Weights of a small CTC audio transcriber: 5700 steps.
Rows from block 10 of a small CTC audio transcriber, named by matrix and row number. Rows with one number within an expert belong to one neuron, the router's apart. Each number is 500 + 40 x the weight over its row's rms, rounded and kept within 0 to 999. All counts start at 0. Numbers have three digits each. After the name is the row's rms in percent of the matrix's.
Before each expert's rows are labels from the 100 clips, of 14976, where the router gives the expert most weight on average: "top examples" is what is common among them. Only what is clearly more common there than usual is listed. The data: two synthetic voices taking turns or overlapping, over music, noise or silence.
# router: router (model.blocks.10.mlp.router.weight, 4x320), inputs 80-159
# up: expert up (model.blocks.10.mlp.up, 4x320x320), inputs 80-159
# down: expert down (model.blocks.10.mlp.down, 4x320x320, transposed), outputs 80-159

# expert 1
top examples: second voice: none; background: none
router.1 089:480515457466462415525502454493494579515564396527495454497492553520564479461463476529474495500423488435539522475455504553500555518472481507375422529566505448473454546542507492428500467503564537484489531522528470507491482523477567424487544500
up.0 097:514550496488511471479607496488465469520565484515605565527411480523556472471533472459491520565498543453496583498488504455501514555485543480459474554497493527491547554481461500522489507537485505404560504463433495470484413516496470464554526594
down.0 095:459515485486514494501531512469535573543468361458468492492474539487579476479437453549511505503499477482539458526495457507452508450531529514509511495492465561493450497526569485514481436587522531521456518578491539535480514457556529537474481486
up.1 094:488562458466436513554556491467458484546523579593538509469471464485590505469455506496510525508493513459524502477520435502444466498478449494486507524472459512514582485443489485499523529507485484504521503502498471529479475462547457470499508559
down.1 084:542470458574592542458493527494466483423480550488498449493447530520543484480547502511482478522460532499457495541503504554501456500475478554515559524528506507501433499487517528469467489521539496481492441476592499471499458560453458534523519451
up.2 090:515494499472570487485503531511436495541487488479509470504460468513506522452474539416508517449530502549601498405556469491540522517472557458606507453508431539486431486477431496539525492498526507466463537477506433569513471508492484519504540479
down.2 089:528477522509527559523560442534492480509611548507508520402552456565508526551490538454471528526522448528530511461506564518496471556532498547518445506540506529544502493483457486462499535533519497583456540451475495429565551499498510512478534527
up.3 101:473564458486448468506544527475506459498420532468547486488544432464447485535570492521458537466530468374535460534506557482465514534446492501480546554499488464462479483476553494469595492462506460475433536432503506514495475511496525444579543511
down.3 104:480516539487428512528559490530494466504499555484440453591495569557533437562590417522542435519477503463536497576492468466465486551480546486513448513488513432486502496573505512518513490580598471485500474447445472500487518510582507436479496486
up.4 113:487520452481496511482540518516459428547444494448482483461465421447488507516483483553478445533524450341435475474451504376549496506454622495463543540537500518508441494449513511487472509466514484518480577494465502457516476473504463508519496478
down.4 110:527540414476507408526488455537501482499553475416579483496464506472548504484488513540472471472466508507512481558536469481443529512501423442518486462515517452446455478473435503532547525486483538505499537453531447462444528501505530497433493536
up.5 102:526487541474490542428485543569528501532541473462502510524553489485518517472474498488503575533510435477432458528453593563528525463553534499496502476486516555468425578431507480483558511545563556489453512523449590531495515460536483512492468439
down.5 101:423523563500443483496537488508520563440525507479530424602491575497456523551454479461444516473496496494482495454484509547480521516519510503434502512487492538507561465483479475485513513566525441492531545524491492549491509574522465442449590588
up.6 114:493457445466503495519481543546472481481455523400498516571540449490498542519530496471469530442437465422494517501479506554487513488444473502511429524523438525507520459465485558504467499549532578493518469473523548499446487512460524530567494414
down.6 115:494492538496529535512504533487472479514487535523535517524516530499527486474514496485422548504548527479550575501511402486482516391546539516499525519515537518522445408480468428465555538504472483555457483458442507559461524480505402501480548559
up.7 104:531505529527548481504529464533509476580532559516504542533535410515493434448480537516482553568419441463495485492593548506507545525458515455496551569444620476487487477547491527512479542498436489449574520473538474562451531440516511512494517515
down.7 092:489570522485453476512519480493516545532506523482401405526469492471508435590495498535560470479470529479460502489460510551559467534443460517445547554511557559504552446434554510505483454531574493468552465497551574504551504563470521513552529543
up.8 084:521505471566538539520501531514470475514491507544499495512521503486526508479572510474454486434495421493508541510524477472539481460477550471474480541505493498427517486482539539466439440513481484548539507441457487517493442469485489438424582421
down.8 089:493479534443558511466511523456560444514517463526517576560504483517496566560476548470532478497474442526511562520479489494423428518474463477460527447529508545500466490443473453539448432509645488584461548496528498447480512489527492464479515481

# expert 0
top examples: overlap; background: none
router.0 102:419542523492559511477514481478553505495436501439458469466507488516481529577518480492513474503485495526487460521461516490444422499508505534534548502482421531531534404541501575482491554499495470502476493512487527407515505487549543556561524546
up.0 107:511537390478535589544452480517532469566463526480452473472523492471463528451503514464486481500477459490468501506525467522557460464511539515452437510478495491432403479498533526510571494513489449460531488448471531543484505550489504497475470467
down.0 111:489519523519487555521413505515562440487491533478545552524409532563495481484518476525488511554532536502582441512490461494476539435453484439530481473493554459488532497504452414501492436493499564437558515473500511463481514428505502515495440517
up.1 090:521520492505534484509468512534504467481543542460577476481489448479474559416470383511495456567498501548548490437530489572538608431455501431544517534513480528509497586485507502551521475496443521492478502494456475460554493483435523581478498449
down.1 093:497449483518429503504472403554522551513485522512471414505528469533523497536449462556523500527525461406495532440500531483515539546520407507513500434526513489508549532488497473507532525590567499615482507517580551555472550466428588508543517521
up.2 091:579424515500459568460524430478438421480545522491497542504539470518508470472498472509540450430511447461508516568521445497523469481485517514542435562512543358493421552481459507479452533505470480429541515494485458439493530474514514581480519501
down.2 095:514497491496520481549461451489468508497481518501482473482460495542568474506512466499527458524461579475538504558500580397498498459521479504538535448531485440512518487441509525487507490521508447512453468507421503525543533496531471468503580515
up.3 097:496484463419462413383445453483503498505514462528557548454485521513506497452451532503550444521486536480566455483457535525575480555446462578459435449502497504513567461481482513559429472491562445480515441497505489489502462486488558455551510457
down.3 096:537509483504545556510539532511460497511546506530504508448560508507475536580520439517551457514524479453505460507555543515555477525515568518497505511565436505572443503539520539494512475475486534606515493478458451476479535481578467491553483545
up.4 120:513421525514516476496438466475487480460600501475462533500483536504416493470565553458467510520455432537475467477480499561472507497430519496462452499463525577525478465420485494473510516484489433480519528486493536478433505438493515486514531422
down.4 128:474402496478511521444493484516525537524512507515524525513470528493573500465443495490538474440469518543504557526470537494480486559510443559517492479532503484520564459453569517517469501553544463494478424485526522492564521541479418507451574483
up.5 093:564483508472523484547523472462440595500481488558521467553451548501512538526454444533480502491457516469475532442466494449469549476500488501553505441532545544464558476524489487585501520507460454522509512451500508562454468521394515507428459449
down.5 095:510553499506488460518581457608497517519466447471494531459516454465575538506506411508498440487531494469492560487557466548541475535492427525492568466474582491517464472481539497506495550521465501480497607503473505546540519505481500588493533461
up.6 100:515516473492489486464439444531469463487461456528488481502505405529504528560475453439502533449528478448460443500456471508534551511569460517471567472457527445527533560549453533469466451460459473483517530464488473509479447491498449529564550552
down.6 102:451550558484502538564453527525428587549512515501485478497483476473559502437490498545571501551476485481590478453491524491510500501524519528558528484496502464529481467528492482483462530479476499513474505510517498523613512476567573476483418466
up.7 105:469514572524478528524418493547426534473543473522498445529443522522466481477481459527508554486477450466443491454542478513467489429481483501542388521574504512411537435446552434478479502472500507507537479476484457427436472549452496424472451512
down.7 108:444449524454512501529507563541491568551505402507478547491490500505525524511499519418499499486536481514570538508516426510492484505539510474451550522466514470558529524539548552508474493480548510494512484436550487502482531471462449540458544450
up.8 099:480457548464540455537479510430434522525497457451515526431472529462501512541523483499513531490500535382497509539571509531498483482506493532504462466392477455524503471514531517495489573509465556541440437510518429483476452504486496536522554389
down.8 094:535500470467509461494552574437547454538573479554489526526519472510540487495518500410568465531515490524578479538576573403475499492543534436509551448475433473511526488489501466449457508480510503487471499438486524480520551500502508509461479555

# expert 2
top examples: second voice: none
router.2 102:477496530561461479522506466456527616559488517517470486463537539542464449469524446492497457575558501594546519545481419515510566466449475460570510546573540484505510526548559504493597514547502526541491443513487486576484517439473491568427508505
up.0 107:528462522449439488461528454511451502489510562571601545470455549501490455518468577535501521532486462474493493464460438522561486485450497579437507501505536438482514528499526496482409491474479596484419510493489530516479472478530472520474572488
down.0 112:521479517469409517410426475507572482468503503457579519458468501503490469506541468539498486407550527583565515541493526476470510464455498421466436532490461520531491600472524505511515484459480499480566444452522482469534501456517544548637436540
up.1 088:515585523490536408511497569532458485563446467545516531538545430501526536495503522390492524467472540509466527495520555521468538487571486554477587430486430426524468487493504487412570497525506522517490468466533452475535501500484458508461460457
down.1 089:471469550547488476414489484442473453434507469556467501522488572510568493502456482496467506560487512497580509521447486546468498563526492466498488466464493482423470484472449501525419423556484398441477477442506559511535474528453529525569546453
up.2 097:520457573488425499491480466548504455523440504484520521489559500506523540525503463496496497506551525526504504541483587464460531468473495535521591518532486454526461514550499472508482574474490502501469536539468532500519489468529494467593479525
down.2 096:453472423505595441507462540471559481541509500447414464482523507523503430512408543518541562528434494468489444463456465470486485566497506448517480509469476537465579471558560508467525468500577492484476488502472468523488555571492483472447483447
up.3 097:472524463506585471541505431524501461459469458456446466485450414538408497453461544490427463444529549505521505481563552433484519508511495532533488484502511506504494480538543522483519505476479481443555542483532500428432510447554489505545494506
down.3 095:471536485513510470519513429556565503541515522503508452463551530477478445508492489545525507525492460533485496513468553566509481518469379441466493459498495482496509477522451500472558505487536452497541527540536544573489473618540521534572477449
up.4 094:520509507489480497469516505532526552484508467568505472449506474484486505542479483491445486507424521502521518466521383548480527446354481502490530520484495428500491520541535508502528488485458500541539465490470482530551471490478418523487512489
down.4 096:533449571506486523479480519503582426486510542499480576496492473459515448493525526505494515493475529531485466514538527422449458521537537446564545470519526478535546579521504495456503556516472494543465475497544462481578563433497568429453464512
up.5 093:507539510444602493544417535532501460467529503465513487476415512453523505525540483507562493500506525527456505513564382414540464502528528506564441499492498508493600487516542512522492538459511550509555432497501410493452471473572457470483420538
down.5 090:493554445495498525507519478462543551499523535416529514567493568486476502501579529521543506516597506500510492484459595512535505550473474516551496459609481467467545466479470464536534419520583454523552514499493581519510517505504512504548526480
up.6 106:528468431450475501472504419498487515509552590506490518507473511477430500512498494511448542508462539490478477479507560529490558486461482515548438473512501506507428460443439430522467499451442454501512478541548524437445518496531475486530492487
down.6 112:564556549544403542458497533560525486501539502531528534513556543535503516439556530526470463481460548512500540490541443500455525476511504495584516524524481516489561508464450472545569550524526380473568479518435527408555511457472557545438488468
up.7 106:515499438418434447524419515509496496496480517500514536430513496435485500496467528502461553484444512460494503421580422535541512458461496557504527510451452424456545513489534527448470502506512538530436485541490511540473428451565513511489472412
down.7 108:463486529489440470517552541506410622528494512509510513523475492471570493475502467479559478573495531516494515466497444527532480494519498517525470450506497477515479553456516525471483546563450581537537551554502440470515496502516493527497566452
up.8 108:483467544518527541508463458472492583470530505515485500507494513430436564453466533474495513459478507468535453503515518551439452405540403543569487409500535508481530489463480416496421503476373476498523525566496470484426490487544420523550503479
down.8 106:448483506449486485486469493469515527463562512535546410500551490519483451513484467553577487497531426574488525519368420483455558419483523547442506567520510465513463491470504531541501461420502461509469503542483512633452518494548476543489563495

# expert 3
top examples: overlap
router.3 105:572462447540483467484521555576487389484482486519585517506555437482443533436427510462480569445482472440449432492589538503468500489567536508535499484491547555516457545453413492490513582468502516446470523421526532490471453503526460467506445482
up.0 087:508575501438504484461540504528513445530511501473484502439447465441455440542531494473450549495504491432483462506475585456457481551492524469467542505491512498433495452504559542471473510487500483497510502507473570585442515530532436483464489439
down.0 074:513499532516568586493551615582515496491515452534472517532484557513443534389482507490517480571497490448493562524518581546405534536558550474559500499487584541488534486456511536508478487520479498525484514475559534456503553468467471493557536479
up.1 094:515577433502455419530433505427491423501476512530492529473444449491444484489540560498519566455521451516561474511489491461521493531543480509460519513513462519559563474490483510550506502484484427514553518514493441520496463531473511464550387449
down.1 085:488525517531454555503545455574501515435555487501552586508545479521535514492444470459545492479517556510522492579541568530471497482570499472537499500529489467436438528541518444604522520517526495532513444476486536492496530477517551494521476466
up.2 093:532554569508490561538508532499530570545571532462423531494509552487508512441500494476490442523482408499554474527528583498514501548480490506525506527503492524450537459509579451491520564470525570426456528517455566548479468488478559487402502532
down.2 097:520447527538490522461546488468423497476484572485474469499456565525530501457510573508554473470473495494498560548463500561477464444492568534517384468539415529426428519495499445538456550472504511491511523539475570440508536496520505543505489525
up.3 102:436556548474515486489558471477577518513494404529442504447488467485451495593477453431458520479530534540504462518516519503486500486477619469466585531505432436564521493485488540458547500476498493476491540461511491493516487467469523555537497488
down.3 109:511464477472564522532464495527523452529486490452510490507588566498480519481520566547458493479501479472480468486592450498452419511493530530462561543497594400498519483537500466555533512428488527477429433520526491511492503519554529547522475464
up.4 106:517574417451491517479488484461494579495394523434507434473523458453472550474475445445435533461523513450552459472481567491435469500468437457495453500497387480477453482534465563524472496489464548436507462525462464580493437459488468457501437518
down.4 109:531440579462469477519460580507466481524567536531532525496481442512506499420537527470525463527447451433478461478513511491529479416467469556458501501469505548514471549489522488458442532543577457469440504494530524475497495522522483544486520462
up.5 104:476513549487549414543441534549495484498415561455476551495525504465484473507480487487489510521357481439533523509503580501529441470490500497508525433480416490526484496558567544439455557519488416522520572553533560521541456461456440527523522464
down.5 112:509448412504541506486490539515472430478562517504545519523506463523479470472538552467517463472483526508529452537444471569495425483491460570523484539467492556502530553437441495534500506519513435483546423422527472514485537454495464471557459510
up.6 090:519522455449498440539489456507543498452432539432426485470530541474438452515496407493499519538505406496500528517501490409499555535462519510494543503461489497486464474526514511432567514466446493522467505425432552501468426476462459557485499488
down.6 096:496492453446536490453430473537587478539466508457560511546507547488453519479562501516548452413502510551536538494491522518486447491436486474446566553533506503520533542489499466517507463497540495429478482479548498499515499479568497513502479466
up.7 089:525541512502480528509487522502497484532524455491440503441582504452460580500486488521490509490462397529526518431502455545488507499500521531462524534434485518436447486476538450561627530488506489433475494489433506535544470488554572626498499410
down.7 089:567423466482422466481502479459423535478543495461484510528507538558504469515539481443439500479435481532536505554412451516505460490537501452427466411488467529442460461483484413402499529451558543547549494532528574504474531523513457555426540501
up.8 102:548501515494458492396517489462498450488550531569525520513550517499395571454477460513446570496478418507538489494433532515443510483520484537451456549436558534559403496436493487462494486497501414495433528498478498566416452532430581471499531477
down.8 098:576486517543593502572471468543543504529469496401541581557449479532526517445538483533487443513474524497494505482466488463508571500506483439527492495410465456474504532480510479492450506446464539465478477484516451441438468457507463546508496508